{
  "crop_scale_min": 1,
  "encoder_kernel_size": 3,
  "text_encoder_fused_qkv": false,
  "adamw_weight_decay_other_params": 0.05
}
Rows from block 4 of the image encoder of a small contrastive image-text model, named by matrix and row number. Rows with one number belong to one channel. Each number is 500 + 50 x the weight over its row's rms, rounded and kept within 0 to 999. All counts start at 0. Numbers have three digits each.
After each channel's rows are labels from the 100 images, of 14848, where the channel reaches its highest value: "strongest on" is what is common among them. Only what is clearly more common there than usual is listed. The data: drawn human figures in many poses.
# convs0: first 3x3 conv, stride 2 (encoder.blocks.4.convs.0.weight, 208x144x3x3, each kernel summed), inputs 0-71
# convs1: second 3x3 conv (encoder.blocks.4.convs.1.weight, 208x208x3x3, transposed, each kernel summed), outputs 0-103

convs0.112:553558447457505428461455412487459406522463522475593488420512503483519471393503563467453543452504485488531590464470551453511578532551521448459519589400469523517506444489478591534562495540395532455370496504503502425525
convs1.112:475575495400478504485536461506493467502521567507462669534573457580507468457457538483439445468451507515441473418507438477516393570470544477484603537480435541461425518426517451459544427561439471546557491530442465580509485418497500570509525483509460548545555489528572518494468528426385480493562530489487551521564498
strongest on: handstand; orange trousers

convs0.191:441401505424488462508390527376524521491476469518401550341501538500437548511506516511458497506537420480442479430549435544513461434458510504464498405520519568454507559466482493511502508516622520493561580541421464510420
convs1.191:461509444510478569533583454419494504472507529482528529445464511615497471511441516483525484455464524510503559521518486397511476451407461550525498533476427483490561493498523555434420487439525512520510466482603401459548486490511435552500535488481417482528449465514475519494572479383433427497597527445491498534580535
strongest on: black trousers

convs0.102:510419474507454517417495461576548307471387449540488441504527480372469519478434417553421469519511469469552521464440566474479514449420473461493494573498476487484473443561490476532484540491553374479430473460435463589510
convs1.102:500457462517553523451535542510430496536480490601495569527524449561577555475450412560511468512498406454561547437476334484420519466478598588569566553445485445523530459526549507471452550555434483413473504482547503459453435473542567550509475467478476430451523574436551534583531552427527458498457462529548570530496513
strongest on: orange top; waving

convs0.134:461417483509508516462534506415416542520456461475531450465474466396469473435475493452523497461457521521491529511472445443437506569397538511474525517455543457539490568590413552544550477586478479545421442555464460553523
convs1.134:473517492456493574589406418511550482574449477471515597472509455529543486462513422525492520507558405494620493413490502422528502498493633500445448490584418529537481376504529477408490542565479502494506538492551532514553453481568512526560469492513461488588578470512446516481469507547478422497436488435524522485503463
strongest on: walking; purple trousers

convs0.63:504467550452531453520480457550477466472484520474462561476512561571441517488469551478427533548481499495459436553510541397525455562463480491502547460528497555486463469490473504409471546485470564428437462497585510487448
convs1.63:418468526461464476527348438455485524510489477469503464524563533518575394429499456555405595468535488502479499567538481493475456470553509468535518507563463483457496480463444461571562471502520467520463559514551484483443533358447498511511526510508530478522440520573563464451474481463497497496477520505431528528503506
strongest on: purple trousers

convs0.166:421490523472445446495515516453525560512527489531522456494545442565543479420479460518521566483458449433477509478447448526524519511440485527461522479585511623396533498538594446432547516468537612403587522445500447415495
convs1.166:582498546501504474451561468504459449518579494464522381490550469406460536527452518500503466543473469516532447456486608522506461500530430475433425481567510325548544481493459496429538387454518499387445486538566472526522414480578438409480522555507362491581478503495527390437482495453502490492552507538455456474500521
strongest on: brown trousers

convs0.117:541542481593454480431532504474601458491444497515598484393473417467465462546447463516509414501399429399480438494455539571494477519450518485532469512404431491483508497485509473623542446470412546514510450486557532575539
convs1.117:487517436468457522493612554384439473421367553503455597513589500479542490493513496533563406446476407505549502433598516495570486441460516500569503551532432453480568533454574442428497453485505553520506490462487518547602510611543574407492512468503477494473463509497388506559496555570545456503440453490526544430484485
strongest on: brown trousers; red trousers

convs0.42:532576526715488524469460546523534502483442406460586486376520457420473494496455462569537417549495440398511548508520462603527493548432562462404487520484419447481476472505425519499517445512448644493520493531509462535535
convs1.42:459460458406468527490521429483466490528390481527504591535467409540579430415441468572514464461488457527529535554542512443543531508489581496503442546540574488539482587489468557417457493517439561550492535480487537469478445553587606504555460531492583497573485421486448476562507498511504486502483574446445514464502562
strongest on: brown trousers; splits

convs0.161:426550534486451437541473464532552501518460523485531522435507558444363524553517512514417526493511506419530530518472455489564490440540446534420459603389535434564485626500381534501455552505475502516431463446413519438522
convs1.161:478402553529542501535417536498461514493497540585518527498518438505533458477555450570482504492501490459535505439538497566563434545510624576509510585451523617504532429493566422474452405544529513501520451499517422592477534467549461488507488420540512541425513552547488515540415486503518593494512501381511515506594437
strongest on: red trousers; walking; red top

convs0.29:472438540464502515521533490472504466420529490490425447583564461463491540450447473485466502527498504470621552535355509499537548482556529570523548511515450451491437483544419528458492460482513612475444481535451423444498
convs1.29:568483548528533460517473518390511412516500483467425487399509485452403521509462423462549466486494495502498536562462420482402530509539526479491527485549565482564491463362566360539537430519441535503512499577447500476497551607530458563570508475521507542529495531679547618458452399464534537507544565505463424514551417
strongest on: pink trousers; pink top

convs0.110:560496512733474533430386492561524419523528464492538481449456429397480454558504479500567519485456433432452505457471444458523495527526498506357489534481439445525471531531440545518515494464445520506457578484483533472534
convs1.110:426465488458502536425512454564553448501425460533555488447510449530538431390448519574413503460411488478493539533521460474563429559454566490480466573587513469578527612521445593449507480537468560546475555477531473488485498590549608523462504469435507435551495550470419520543450514502547442507448500454444411436513551
strongest on: orange trousers; splits; lying

convs0.93:430377478472454547515487424492446475434487503574486522538496473600536443473563498457415548527455444473487498499476598430548454497494461457549493456528470454415517420531389423534474514526423531465459512490480506600451
convs1.93:553507503547467557495537607546405512528517494457489410437573471398439580558533353378534481528509519425478561505510539542556492618472482418489483518499547557571407487510526427487415512527498514423491480487491533499521536497494416573534536505562512567546554490541561550464396432484525492498557505379419484480470513
strongest on: red trousers; red top

convs0.155:513483565475490472521488472413482486547398564552455451438547473482453521569542558463496529497544548473554482528509510375552483484440498447537445489492563515400436603530449483582484513530478506487383559490463444527368
convs1.155:434490472577482486470484564441441487472535533460488420462600544480615435387477560502436537579516497502540478545519466511519478491499564429533563511516371491573520453486471457472467383466446464474422519539459441522476485466494530509537483530532450512498557469549568523393390524492473435499520535423487567439401520
strongest on: purple top; purple trousers

convs0.137:501597506550431504473456398496403402499458501504582459429460452409457405498456485528526486526512437453474444464491510433513604528503442521471525538441466594515533440564478589540514536495401515456426484499547519517473
convs1.137:449500395420488525446522482396518446452439553494501528513435442522558446479485455584464469477438485534408491439517475488569462515482582519470489478534509451476580496514455542402510345571515525601512537468520482507473430502527599457534503460491510454467486386538536495503488498460458492499502473476503565455459520
strongest on: purple top; lying

convs0.71:534502473516507559517540544527455570444593585542568546544529520455508450505505539487491496573532480474531411528388433483459462507541445543536498430423467463562515532507511512448521470503510569490433414428549393576501
convs1.71:467534441439545561521444583562461532514505412477380480539586588473424565562571522508476586593544523519537451427572543492486441427462530503551547459411489477543531487505563569481540470428593563541519444493492466563547450529559580419462463471538488417552472406587560460434569493700510550502506512538532500460593510
strongest on: orange top

convs0.98:466428507423484475433460451517540477504426495511471448583493549527470462438489503420494624474462454433447506474489470504488501490510556484489486476518491490580461627490514429393534557488477472471519532565530383431557
convs1.98:504431502526465556486527440480489433488520492462492522445492515554434410622483443422548552574482616466504434441520534515468485521530528451480508461452459448447509498485508493458506554524613560521558450491470503503476510376592497441487548499472487485572540528448571506502466494552580562505545518519466512431550454
strongest on: teal trousers; lying

convs0.84:438526442568447519438497506546483526500469513514461511538501546527385555494494439562470384476478509451550467474446523476497441597436502552535459549545416502571474486366465460493503478435434531452452449552534567454474
convs1.84:489513458565526489502510467495479437489488528529476471560413494484581494456504518487486559517385497440544466485452430563542552419532529513458477533440388455455427486499554420518539448436468513572483530482475537489565524583489442418530558445452470574508486531484533535513588540459498501499459486534514484449452493
strongest on: red top; arms out

convs0.72:508507562469467482467519484525464416408492486559498562510540470555455490439505518465436546528560377514470453505500596561529458415535571530468491527355505480497504465524490438646497498466457522430452459513481492504540
convs1.72:581558425484441526497514526472489546455452527479552581546444428557552521531421469598463375565492537485496548550533534553513498550588551472536486524557539532468522461519417533399468433547441503523539440514541454540552488485501430450578433479577475510401537535501436496552526500509516554493477474466473540576451561
strongest on: red trousers; red top; walking

convs0.69:477522445479540489503487443490482548469478525534527454545509440452499491524494397456453499534498456456519436578504527423532454548498515493443541548449457588420489492508534504487436486481428449405502595503597509519546
convs1.69:523456498552492505483455527431490509490502438503506427583417526533564613486503487421481520533428556462402541539442548415474515711504556562515479443554492526576517510527457507543559517439452467538457439522546499481494447457520534442499375448515492481506497471663527486511412506458527501506474464483588557610438542
strongest on: pink trousers; pink top

convs0.132:620608514395407446464478462521482536473480523479437441557444509390496455569573515410419544461461441499449429532487500535540402463525444484516517479470523472392416488455490404452531535575676460519476507538499420533539
convs1.132:406468419472419464435469538499536572486481572560553483473514534463441566539530485500541516482576526465502452570503475510514427472627512501494563600424532423424527418436556485490520452449579526472439571506586489528527467427471541519506561459487439557532473541530487572532521481502559501499407448562465441448435578
strongest on: orange trousers; splits

convs0.76:476407489449508519492481471634531553521503506515376439489627490316513462430471420455501471510467484467533647640519528569496545526471507494464514524535437560531456528452450505555502493446450475587520509506447525524521
convs1.76:489560455508522512505606597622477565508491509390404471535496468461468475572553454419579486438554512594475492388449534504437506500441499498446469538476485512634445448408426576572527587457605573488540580540392621545429522459515470497456534515535508462550465540543434556533503440484532474506528475522473474385499512
strongest on: handstand; arms up

convs0.4:543562526560581480426545490491493399504478529360564438484509508509574509353465478515558431469508431477552452445497532507495514467647552529543417589544472458581545446588453492518602414524480520536475420459441548486529
convs1.4:453595387417498528497560400500535509511489513529578518479522468550483475351466493548440456483536491500458491472486473484514424585482424484487544483502468428450504485463561473469603424450554541564546531445533488503556511615433507500504488534509477554473505477458455464535504494494500540505472406404523395512483586
strongest on: purple top

convs0.176:478701492475503470478499504457556590502463459515468573542442504568481465523527560521401570516384464502415480486464494594478429428471520507414509487513499471495402487510433476466495407493567500529433446426465471502519
convs1.176:512407603503459414428439473507463593555500399585463438478513492463536452522612450518553517585509566512464494503526473448522486503522450417584540498433519474573524442586511479512491555473530467457537536485502603455461509494458473502515591505425580361507433500434526495547416558469549478500479477527531533496478467
strongest on: orange trousers; sitting

convs0.8:477522532407420474455474464411476521569435494421521555501448467506530449419498625482462517453473489529586444407481539453527436426409514436546495441430490496459530390571456478492530461563546434553451510429537445519439
convs1.8:479443465478527490465516492517472487497560575531568404523478524407448531517537460406527488562487564541525620453534470521477426466536490532476480424453464496431465553610497431410455524442498490513515508550508507450543513460565469605457510565561541503434519453469610538482411499499442449505596571438441548459463446
strongest on: red trousers

convs0.21:539396436542503464510546530522395439457487575525510459517511518567499435542490522446448504481485361429450405616478517497483518474468477462493477532449422363533466538473504439441504381537422522462425465489451453521530
convs1.21:390518445447495501545549480527469568607495562515479442474485532487493496558477482534406507485406510507476507446545546445519540517443492558419510513556523413435530507443476494468472526535427471526464520474485527564452415475494423418634506469582552515520410323511448484441512548496533505487444515397531587543544535
strongest on: lying; bowing

convs0.123:531447488465470583414508493511480483528497529476421483504492480493462467437529508497486538516501496448486430502468487488556453464525556493535501514496477463465435547519489420490526470421520532433355496449553454519541
convs1.123:523488471508521413491517524569429469525449443469330466478540577539498452483534510539438505548472506525549553485448381447433489447562614566555542581474535541447517476634527463469414434452473520576503530509525477500541398505486464526456514468445514404574484514519489471457594618697466569502399521515473487442556512
strongest on: squatting; sitting

convs0.5:498467511457492450512485487509522513463406553458366458454537513520473484563568511470496443466527457422487529554514511435442552536419430456465421537481504484469493537323492400442475490454509450446421473472488382419453
convs1.5:394486493484469529445555545509476535563397517436503477511484516530497545505562480484528509584464470483413494490466507532473487557450444524546449477558451442540414563491550450506560500422381536561425492553463513512559455585509464572543401478542491581456516465587436467463500469481481566502523507342560490510475450
strongest on: pink trousers; pink top

convs0.82:512453520464496435513494537473438541489412490444571438447377485541434434460454481514434543478393480423532408503535502528531462527538552458594558528412547474524530548503467598396525419476453558459417518419550521424474
convs1.82:549473538527585527516473454627497529599468448479560433523490458469469476580468491481469467470569527439492546512549471470464467612542450491472528470512505498357504462442435474520521555479561494449411488546432424483472498488514491458486566493522456534545475464423509557485515429478470497498505509436508389554567466
strongest on: waving

convs0.196:412573524435460514462480465436567494560501496618435439511498482509535487533536544453492512452442511525522521477532519488460468515474449535526509416457506565422337473519503519525420498479522461521456448510470424510463
convs1.196:448449586625511404433434470525454512565572527475463357564568520453528574555520461433582578603593541422530467507419480463473520582473562476446489528471566499576597536502428453566450507496592537459461500518547561415524513466625476533468585441390499497569484495525436482439385460482514482500498558483499479486520474
strongest on: waving; arms up

convs0.125:590303477569432511438540436492539414489479452458560442468499505505438492478487455430531473464471418516515465519482538537514425447457481537590477410425520447408543520535426457631559546488474384544474434466473489487588
convs1.125:473473618576420471546513475478531471489502594498434513532562419463468496482558474409491544448517428558538506515529528626493451515509544539550516551485505590519435414496415460517445479542413508519551476519507572641476461490378518567440410454516447467526607426466460495507482556538499608507474469477388525496539462
strongest on: red trousers; walking; star jump

convs0.202:463489563451566550518528458454516465424533434528510457447544527472471486446462565462490426445514524512458552503519472490412545433428478495423500524510437357500475617431545571525456484484495504556400572435484441550483
convs1.202:532515526530477621533496517482442477606455517413457449510494449627486502549464487538498499501471509449468526443491474574507485421513507480470496586497570435408532571412585422456449461498522595543525461568381470491517461518488461491511595413571529513547463543476470555528532508489447512503592369431482442495478470
strongest on: black trousers

convs0.160:538380532550549527483444514526505446481486572523545550442527495507421471482553499423460540526421416485460653641539539453565446396483495457516513513459475416472406457573378476513497616482544499450483469490546427509508
convs1.160:481500570581476485520488437523514512496565568431511496551476428458508546545524419518482482432489475572554517568558425567508520621525544516512480511517511582519561404501526434533498453531486473504572481559561532555513515471489497546500495443451471487529592534522561394470461528505445533502441486366422574355582486
strongest on: walking; red trousers; brown trousers

convs0.143:443497563470538451495447557532518417454481510444506557355469488481429515447531525511509447460534440464531483610519528451455510486450392544566532500510437575505383537464513445459432529502511531432486503519464479470537
convs1.143:516547456513507568585554517479467457501513440600540499554589505555497426582486497514521508471476547320523474465502428515471548449483510547574468516571558581579523572535520530424549516517389536544464317530519456444443551590437531541494447547583515526448567525555484507537555441472576496505558351534498410520491504
strongest on: teal trousers; teal top

convs0.12:465459541477462462431480516466497492529423553498420448469466600473477477563542551516448476442384522458459436558499476425437461469489381444600492574474480461409523523346475456534381515504537517487463507516523508462533
convs1.12:563480384553472545413528490496521455541503467529494436422420524529543640550517476505420491485482568506503501498489485514499563472507468504495520566497442511501448442483501447551501500495498534494511322568499571477523488565509528540569489530568549379419554492625506506469506445557534486496469451454484576500460443
strongest on: pink trousers; pink top

convs0.13:453417508493373559457472481508523488476516499427510440510515501513416504557448494466508527535487485501524537566456538529411556493363484441524459415523490455421446556338498429481511513569457449511505518496499572492421
convs1.13:460472514471492522463501533499540548535483441568604335510426501533430550527445478519492467498461468495544503460469562505575452491531524533497564572479511515587433410487417459511442389515413493455511548482462485526467422583509397415513467466473540506418518545470535529439409473493556511496522463515465395465449445
strongest on: black trousers

convs0.101:461471534499537491460442468487484607517514450451512531466503502483453473497488558467555484511499538482620482452500493437490478361435438484482510519433468570469462536473505512548515430446429605520450563400410500569411
convs1.101:432471476443513497576581536475572462508481528536539485480512511502481489496439474457515561517477507471492481520470500528495576468439447514529561524447511469478512535468589496469461476473455470429477478567531507517472434540528515479467566448497512485532534568410471570551544490457375462502633498615405394435447480
strongest on: black trousers

convs0.59:536426537450490498485511552545484510488490466492511498545613526559405562540530513510470528497528494477507485542512514354427421430468535492536488452464553561449409500373400409460367506512546482422486535588515445540379
convs1.59:435581517568443495485480499437459536489482541496560484468479585649453589467412499522467506496490572475568546421457554448522491426474553544514447526499442500547523326534392468439535517486501456543520451457548516426439503543472506527472575554495486455461537500549546496476427415552487514502490517425498564505579422
strongest on: black trousers; black top

convs0.183:486509463435423537471490487504467351503536504529504457529487558465500422498405457504454570469538400521524627472441436460401446476526540481517506460466511593502559574466532531481449587490517518453468489483420492609510
convs1.183:552443544465502554570454523558604479516524555498431524455519533498538502500491542561605487608551537568560582488523387410495516576543499480502458560344427563518545438526490503535462507514510566473548495441532496517453494491451485535510525594474518433550417601461544590496504513549534485503352508571482501535445534
strongest on: waving

convs0.66:552464562431435500463500522482496484534462419420523528433437488438401463522555534510523535518500471501424478488495499549428517374552606439484477506479478533536564563447464456458480474443487430519497600500464406528516
convs1.66:493544496464593550394513560523547489525442528532523531472467459686470385563539466512452444449541492359553514500539438473487486482471476471545499477477419516481566527509486516531440527463475424588462430521485469455523486460536509530470479448518528453476561519559481533568477494511809485503542447530509450495521437
strongest on: teal trousers; teal top

convs0.164:516482489631483588442507453511560393498472515500464471453423446434515469379460481496485461500491481470496527417461515478523475493535604481547545482528438527479482546457487552541498436518394552569480438523496522373488
convs1.164:475506474510546520533472417470592474505439448435404542489507535475523513420442601539552394508444394507416479546509464397443460450583495444552480516390429492496501613539519384446512478423443527416444513474526499533473445502500558585495572550463490421520497488498376492502475515457576389507486471567416416522458529
strongest on: waving; orange top

convs0.104:540552472432467537525506417523474432532478518545545500465481499342546446483498584477467479457432503493515448427492504584419510482449596476419554526342500479508527538583549552495475435530363604428432495516448506567489
convs1.104:544517539450528572456484523545508515498518441517535492573512471420470516548552508542452552483513558529511414509436534496433546536532467480565485577488493518421444462451401581516487504653563579415550548453568437428584459498492549422502527447508490533529446536529562525470437431515419452501550462554590445585550468
strongest on: sitting

convs0.151:467474469431496550453495580521567564515359547551426560495475394427454442501470489493498471444548539464465522461503358494524529501529523493411474455467481556515599485334430431563478520477494562493460512468471484478464
convs1.151:477555518491534523449416524559465497523484365460551522624412539561476609524487513485495522543507462486493523527510479478462492532521492615524504475509449481512467507598477436462472472420467514587484380563506494495546407599516510479504357448430425470440517453664420460491511489468566500504460394556483523538513502
strongest on: pink trousers; pink top

convs0.26:529520453544459478381462423589540435496448501551512532397533534409512472571434501482547537498498491471489527492499504468487480465499443475428483521469393555480459535532465463430470571440616452514522496541427454553508
convs1.26:377527502434483518572502576512529539456472430569390575513475506436432539397499523550490465507481525525573485504566524520539450536481503481529506463594554441512510599590587508445556468482542522541569561467595487612522513555523506421464506446362498558432461510519418432527450529528539553504538573601488468453583542
strongest on: red top

convs0.24:464614423444445501496455543405558492469500525464431533501450500556428472540543519473465418514497487554621345489435460475509562499528490407461560482432435525497523540554539484505522644499401497438422567518545484521558
convs1.24:536514454445534488494589517541528475499492515584340475449543537440486453565522536532521468549474496567370494510523382355535465487509528452557527566368437513489527563576530507476459515520536554427526466446494510558472576528415540550551507574449533533558484593443570559437450582529504437504493498462555455437440515
strongest on: sitting; pink trousers

convs0.99:473518437466455390501507399450511485517514527518472451544538525501438452569528485521443498469431473473451516547472567455473491491484442470701491469465506483449518454419473495433448392445412379421425459474522497566491
convs1.99:522524482589454498471523485536461546463577452568476541536433505493457480550494472524522524462496559466487565415617528449515463420450408513484556540533495469481471535484531526516513501494473486472436468455444516529466440424443472527542508472622493584456410420486514495539525494496529510488524544422445598551599455
strongest on: lying

convs0.33:527376483531453521511573329434603454454451497596424464505494493435480470450466466473461595466484381425578508487481460465560511469538535562458507513442502503598509459528512458425502493483427534482568506461494451441500
convs1.33:526485430464476598349528486574610475547541516475420461460485465519584420471458521461500502550421600519579492527501484398572568556511560508485503527464527461503500544560517442432503539530411500449527526413524537493498573522535525473540552479466515545544453561569470486535578548468473474518437535505482497466344515
strongest on: teal trousers

convs0.126:490471508560510538514552444480417542394460550420508440524451442465510440461453526461522470529532465512584434398466615510510493464525483539565444605516420539479486369589506479553449411465486504534405406421477503568508
convs1.126:520498441569473499541456456547454487547513414537620429498551486494461533447507427501532493589411492539464551529483392517597487533592588518514501600403517511505434498494508461417517480478482520537528622370529532479544548571516437575533600504491516561480472504545480591508521463368509520498489448434462511478409528
strongest on: red top; orange top; standing

convs0.90:463476546450491441441440473462478454496448543525425467386526487444459485506553512442481505508522478514466540532522498493544457523552517407450480463403484454442516544529445551473512552483537521549503487520507552581451
convs1.90:473556461504438487528419500485498496537519468511470492453511489457581302501493512531490467478471487554550558433470555446541527508571489498516460483472370536474562449479486507508490579554461424498516592487453446522529562384522483540547509466526510394457509582384599523460507518452445452484520548544489577415503537
strongest on: purple top; purple trousers

convs0.119:501477494442477500529465499528473570544483529462493552488500453457438481340493522462432607480548508522557516447436523617485438497496456515423557478481563561475493501501531574528500373492490520492388553406550548538468
convs1.119:536496523592506466465435498544422578575481476452523405424531475409436574571563385434564495606477511466492608510462448541454569516514388411586446516410570519492394501489435539468503526444415498441492470529489460448510525517523519502553517524565421498555568424533604536528479413460443458497596541450531529455411528
strongest on: red trousers

convs0.97:503407521455502525427474544443521439455502491473549550468450477595484538517507572521523546483481383517523442508516510456466435456481533497452467535363478463414546542498475532479535561555509529508538525556435480481487
convs1.97:554497432400566511508470488436521556511506486512563464481453501499511543565496486466514523517419478542464588599589458455484392603485395480542541537498595496469512525562523497474495512460489568444579474485569348517373548404550396600571469506489555580393472465502518549445498460347465515504444451466402429584442461
strongest on: handstand; red trousers

convs0.32:410461444535421551477520573408416457472416493495572471488478486547562476428445445487492512540528502533564570440498525447502462481492470482530492513505455598471470490414483446590416519491375412556423422494462465489415
convs1.32:586511539475543467454503552603430498545592551461496452449512486379479572534493498454569434547491469511479493416479452439561440613497515417507521479469505517567514455551345471480457488517526427372524437501464511498464517436490450517507582500518464392486538485478510589463424480500445459502508464500457447509470409
strongest on: red top

convs0.25:381523428488515501544451497540569577487476562526474451505478481502482495569500462520525435508487522436469559605497542500570449488469564443494528528508499480527438521573352507398548442499459441576450464531503580453428
convs1.25:428631530474360407492397491482587522517443532512527488497473495475469411471509548423447471549523455486498562550539539489462456464472465478559529488600469544509405484466510449553464609490460486475491513541495406493560500449476532585475476451471531589554496593471532471512488487479518494485518680525526491494522439
strongest on: purple trousers

convs0.88:640493501500458438508444402498506520482380495552456502445464480476468454484543532524481512504450474516494461514532521466525566501448527501578483535496566481479494496539442424438547502495495498542446522458467360594600
convs1.88:376500618553464588461453489519528497462531499518392521495496511520510513552512452533513462483454505420489455436482473437549529524519541550464503550543544416502496457450575448496489544494481462558520554440473517549490445498480471504507476511557436515521488514521453450498490539475576474503492530464476509471565446
strongest on: orange top; orange trousers

convs0.78:425478419430569495593511448563484559448518514527504515587557480579532501439521568479487486466446533445466425596444470460500416517510550468476512526526489506463490548512462540475504457509447459473614344602537540405465
convs1.78:537449491525513366480441482455503583534481435510587482529579491430449523453484470604431565473500447534556494560453506538506447539497473470611474510476567540483513492480384525566573498504531450461443444501594459545495534432434478470502467568535489504469496445538469467556443474452450425496538495485506478606527477
strongest on: pink trousers; lunging; standing

convs0.197:610509510458476515539524561441464529522473417401532577467608466484561507477538494455426509513482503388419540653449439490543541481438474486483470381480471453529473499489533472493500500555401635488443490457515401486433
convs1.197:450521486505456580540553506441488483633549560494571433484503521571445550478416505456501493452476477499505462492504514472488478516487450522450537559515496575490606469430527462451475465518511546425513454554533432490516539596498398444500469415597583530557551568501449515467457417506386542494519534558490504505442487
strongest on: black trousers; black top

convs0.129:493450546438523491513542487426459487543490480519484510476388505395596431511543460486459454482445510517425495565488503389437440473553489494475503431507521478526513491513476527415485463497475452490501451365486498600419
convs1.129:453503472585498499439464562610492563537508560507559421488536445495491518505588376510518472513519604468472511517450510590487455553516538407432538445475507457421473551591464469515442482612542485520488482489463537530567509484555512601460495399500419570504486557502540402533432452549570523499578484545515461448453461
strongest on: purple top; purple trousers; star jump

convs0.124:410435365499457528450522493454473401484509482489502458498450445469458497434459443507512487455525551533627540500493529580511465508495540579497506486500369494534511593482478529677578611449384522518520431416457483508540
convs1.124:513575457586557495549414532441505534552503489601580555489502579440531521453523485574557424463511506586546485444491471547528513563434611507499508342437469486490549529510511512555529514517498560473562465455421447510469483560492506451445505578449566486486501461459484397476510484512543606506462526441440538492421534
strongest on: walking

convs0.128:484465476452491497501514490556506616480419488587462472544566562401470566455484537508462553497568552530510472614489466556481514485453389467490412522415508561496522512477454543499536464526523521403486516421446583605447
convs1.128:486495571489548482476408525503542549571484547412399527536558574496451478573492478435542534585606528494517478529475608537454524488551559497475498424512499585449492504515481590600490540574492483486514549487437496405547474496579479441529502468457516455551446467448530553503450456619559473488554523459544481436577506
strongest on: squatting

convs0.181:489563535503461527391452550528545444506515418478461441376399454497504545531494503463555487517491427535542591417544517448480439420483445448517427470442518577498535461439428510527572565535462553601557579474475548585502
convs1.181:555471415468511515455479536660523513475533472579536488493541509370511552561450477497537560479491505501560503461568435511507451521505501499540385527395555428556520340567419534522507485509560521456430525519500568426503515400458469534538551472416496552541468518522518492550459537407438411505422448536488394470464513
strongest on: waving; orange top

convs0.138:558355497564486581443537408608521428419472495460533395525583528496429433409471501473551392506493400464604531541539519591550506473489487560502418544454447449545538565480394458533528506499438526522558447532497490412532
convs1.138:470586489514532492554583490440535465479452514540546495458489539599562492439434523464504450539541537546480483421459490436520399521534566537539551506502411603532585417431420478511651494570501529527522490647387486527449541563456489466459506466505489467461526498495510527511480515376457478498522523439621433488502456
strongest on: red trousers

convs0.187:514432459542468494490441419479511529531487459521538482473508515493510466452406487514517543481544455459455526580484461332524468495377447452490534516500478509526487526544485510451505483482497561579467494433538633588272
convs1.187:374535402552491471516485505486590517553525556551556470431582468550637472459497499454533462535504453537542472569538526507507442419562476564505517476470413478466476405463539460598498581538504486461514534521422456517542553443534475461512589350578482403487544536406522466482511525567498546501497621461471556573521547
strongest on: purple top; purple trousers